A small multi-label image tagger, trained from scratch.
Training: muon at rate 0.0055, 3300 steps, batches of 64.
Data: trained on single printed letters, digits and signs in grey, bent and noisy, 395000 training examples.
Rows from block 12 of a small multi-label image tagger, named by matrix and row number. Rows with one number belong to one channel. Each number is 200 + 20 x the weight over its row's rms, rounded and kept within 0 to 999. All counts start at 0.
After each channel's rows are labels from the 100 images, of 14976, where the channel reaches its highest value: "strongest on" is what is common among them; "patch colour" is the nearest of a few named colours to the mean colour under the peak. Only what is clearly more common there than usual is listed. The data: single printed letters, digits and signs in grey, bent and noisy.
# r30: branch 2 reduce pointwise conv (model.blocks.12.r3.0.weight, 80x320x1x1), inputs 0-106
# b30: branch 2 3x3 conv (model.blocks.12.b3.0.weight, 120x80x3x3, transposed, each kernel summed), outputs 0-119

r30.29,201,162,239,214,166,206,198,151,178,174,154,176,172,170,180,189,175,187,216,228,176,185,200,216,196,205,218,169,234,186,196,188,201,198,258,174,199,223,159,188,176,192,192,205,227,185,193,158,169,188,187,179,213,205,198,180,222,171,193,188,191,212,187,170,192,184,182,219,223,222,173,166,193,181,184,177,207,274,187,184,177,176,200,199,182,183,187,181,207,204,232,204,210,237,208,201,196,185,201,193,202,195,194,235,188,199,198
b30.29,204,206,185,211,155,247,208,208,175,227,202,189,198,184,206,189,181,214,193,195,195,187,171,197,187,225,217,212,183,257,205,223,222,205,185,199,187,199,192,169,227,201,207,184,226,153,271,163,178,164,170,192,203,197,166,210,205,188,207,201,211,194,208,209,219,217,190,203,206,210,199,217,234,230,224,196,200,198,189,204,175,167,158,197,184,214,198,215,225,168,173,244,189,207,201,187,196,171,198,212,191,207,205,166,184,194,186,202,204,217,199,197,211,187,182,207,204,177,210,217
strongest on: serif
patch colour: grey

r30.30,145,178,212,211,171,211,193,213,172,185,182,202,224,172,196,195,183,203,183,195,177,208,175,226,185,245,194,188,251,207,205,181,193,184,178,205,211,174,200,215,195,192,184,244,227,205,188,217,197,188,210,194,188,158,176,206,188,188,184,163,243,192,233,202,217,201,213,200,150,205,234,181,196,200,217,190,211,203,189,179,195,217,205,165,181,186,209,215,174,197,170,210,258,221,187,213,205,264,196,156,191,190,230,184,213,198,211
b30.30,232,174,199,178,203,180,219,206,236,196,217,219,220,191,219,174,168,235,172,223,229,170,207,153,214,220,186,184,200,183,217,238,218,199,170,252,216,175,191,218,234,216,184,202,188,187,175,196,213,186,228,169,201,213,208,204,204,193,198,188,226,205,216,222,180,224,179,171,239,208,211,193,205,195,190,179,203,212,201,160,194,233,192,201,218,173,233,190,210,234,204,237,166,214,201,202,176,192,187,186,203,190,184,221,190,210,194,178,195,195,209,222,183,219,201,180,196,180,200,173
strongest on: bold
patch colour: grey

r30.22,230,200,188,191,262,176,151,205,237,214,187,179,224,195,213,181,201,189,195,193,211,217,239,180,207,227,169,178,190,183,195,204,185,187,176,199,231,189,159,284,268,211,240,183,237,192,170,174,212,172,210,188,168,181,211,197,205,197,214,210,235,173,228,182,192,200,196,184,171,160,243,199,189,171,231,217,168,201,169,190,203,186,183,227,188,205,200,217,191,199,193,194,191,194,179,205,185,215,186,190,215,229,230,190,205,186,170
b30.22,162,188,210,215,182,208,176,207,223,195,212,215,199,180,179,222,225,179,202,200,189,239,172,200,196,232,196,178,189,198,188,202,194,222,207,247,228,196,178,199,217,204,229,246,196,215,185,236,205,156,170,147,203,187,186,187,206,186,183,223,179,197,178,184,190,190,197,213,175,182,202,209,182,198,211,188,244,205,188,185,204,159,194,197,175,172,179,211,196,177,197,152,180,191,201,234,191,220,169,202,182,205,196,220,210,204,230,214,217,184,225,194,193,203,172,201,237,222,211,202
strongest on: bold
patch colour: grey

r30.56,164,213,188,186,170,229,190,179,196,213,182,180,200,226,195,188,165,206,181,180,200,174,184,184,195,208,190,141,172,198,178,187,192,191,209,190,185,179,186,155,198,191,186,170,215,220,178,191,201,197,209,209,200,194,178,211,204,187,172,193,159,237,178,237,207,196,188,212,195,201,168,203,171,182,191,206,199,197,207,203,200,192,180,155,189,178,224,183,204,176,160,191,167,195,191,222,218,203,209,178,170,196,168,205,191,224,181
b30.56,163,212,210,226,185,207,231,224,200,207,204,204,203,196,200,182,173,209,187,211,207,176,196,152,222,180,207,171,180,216,209,207,218,183,216,203,197,175,202,185,206,206,183,195,238,196,199,205,200,221,222,220,205,209,200,187,214,192,195,166,202,178,242,207,197,220,182,232,212,188,215,188,165,211,191,225,201,167,230,167,202,204,194,180,226,175,195,155,217,163,201,223,184,227,179,159,158,187,204,214,217,173,195,187,148,230,197,160,212,216,202,190,210,209,206,200,181,173,176,206
strongest on: bold
patch colour: grey

r30.2,234,206,191,186,239,200,192,192,175,191,185,155,167,170,196,203,201,187,228,197,207,166,189,248,214,235,194,216,190,230,194,222,203,230,185,176,178,216,156,185,238,210,197,173,170,178,205,206,177,182,179,211,198,186,191,212,202,182,192,170,153,227,215,202,170,185,253,210,209,201,196,225,197,203,188,172,223,174,188,200,214,206,207,187,187,164,189,196,185,196,198,195,173,223,224,235,225,190,189,184,171,231,201,202,185,202,231
b30.2,210,195,170,201,170,204,162,192,179,194,190,196,186,221,177,177,160,197,219,191,164,173,172,226,180,201,167,131,169,230,149,230,188,205,215,178,193,192,201,165,220,207,203,194,190,190,207,199,207,189,195,197,208,166,180,193,222,196,193,201,203,190,206,193,188,174,179,169,176,218,201,214,227,188,185,186,199,185,196,227,219,186,176,174,165,203,226,201,235,180,212,175,176,219,201,176,195,184,167,185,175,188,187,210,231,196,227,213,215,226,189,195,201,187,187,186,197,208,211,187
strongest on: serif
patch colour: grey

r30.66,201,199,178,180,232,213,161,239,222,196,190,196,199,204,260,191,249,191,204,185,194,187,237,171,205,238,185,210,229,204,202,200,224,204,177,169,214,245,166,167,213,245,212,188,207,181,155,193,176,171,202,184,220,186,203,208,199,240,190,178,216,209,195,193,170,191,207,178,152,189,271,239,203,207,166,181,184,203,182,169,215,188,214,188,167,212,230,180,179,186,188,212,188,176,186,187,204,182,143,194,180,167,228,188,192,220,205
b30.66,179,169,190,202,207,204,162,218,225,200,185,192,195,199,201,178,193,166,208,191,204,233,196,214,221,178,193,200,163,174,188,179,186,195,261,214,202,206,181,211,183,231,183,191,204,231,187,215,212,186,167,218,177,196,213,188,210,219,199,198,191,206,216,200,177,195,181,230,207,154,182,210,203,168,179,187,170,223,165,237,208,192,193,200,215,181,217,216,215,170,221,175,191,195,179,197,210,225,202,216,210,227,207,198,207,232,211,220,205,189,224,197,209,197,204,176,266,238,189,232
strongest on: bold; serif
patch colour: grey

r30.78,199,181,200,205,179,187,200,237,185,180,244,229,178,191,204,205,191,184,176,181,196,188,196,182,182,175,199,204,185,203,210,209,176,215,225,192,210,201,182,187,210,216,180,171,171,206,182,199,195,193,226,197,203,167,154,183,214,198,196,164,197,228,186,192,191,193,229,200,189,192,161,178,231,194,234,186,181,175,200,186,206,220,186,181,189,188,180,190,209,187,200,200,220,210,171,210,182,209,216,207,209,191,223,221,166,208,216
b30.78,205,199,202,202,231,159,215,176,213,181,170,186,190,182,179,219,185,218,194,207,224,209,188,186,215,227,201,208,169,186,195,158,229,223,181,200,169,187,182,180,212,192,190,211,170,179,209,171,174,210,192,228,204,210,212,208,203,185,200,170,181,181,186,172,213,183,173,198,228,177,217,209,203,200,198,188,207,192,214,170,185,201,165,232,227,182,233,180,220,193,191,179,197,181,205,208,186,190,168,197,167,167,232,212,169,181,198,256,167,227,196,175,206,192,223,163,205,206,179,185
strongest on: bold; the character ?
patch colour: grey

r30.11,198,167,201,213,174,202,205,187,183,183,194,220,164,169,192,201,198,203,201,198,210,185,173,186,207,177,210,200,249,208,184,196,202,215,183,210,198,189,205,186,206,203,197,190,179,222,206,205,185,195,233,230,218,221,202,207,192,230,220,176,181,201,224,186,200,172,208,229,185,233,197,191,163,196,194,185,203,219,194,229,176,139,204,233,214,204,186,244,189,206,176,222,208,200,181,198,206,170,218,223,203,171,210,220,210,234,163
b30.11,150,194,220,206,207,160,195,169,188,207,203,178,220,201,172,174,174,197,175,193,211,156,185,194,230,210,192,173,189,185,192,183,167,195,210,181,193,201,193,196,200,228,231,221,204,177,208,205,173,201,194,222,195,219,210,198,217,204,220,175,201,198,194,184,205,212,217,207,170,192,221,184,191,179,173,186,217,166,223,202,215,188,212,176,203,174,196,152,182,178,177,170,189,185,216,159,209,172,185,158,229,182,234,202,196,236,193,213,201,234,172,183,185,195,202,195,179,184,161,206
strongest on: bold; capital; serif
patch colour: grey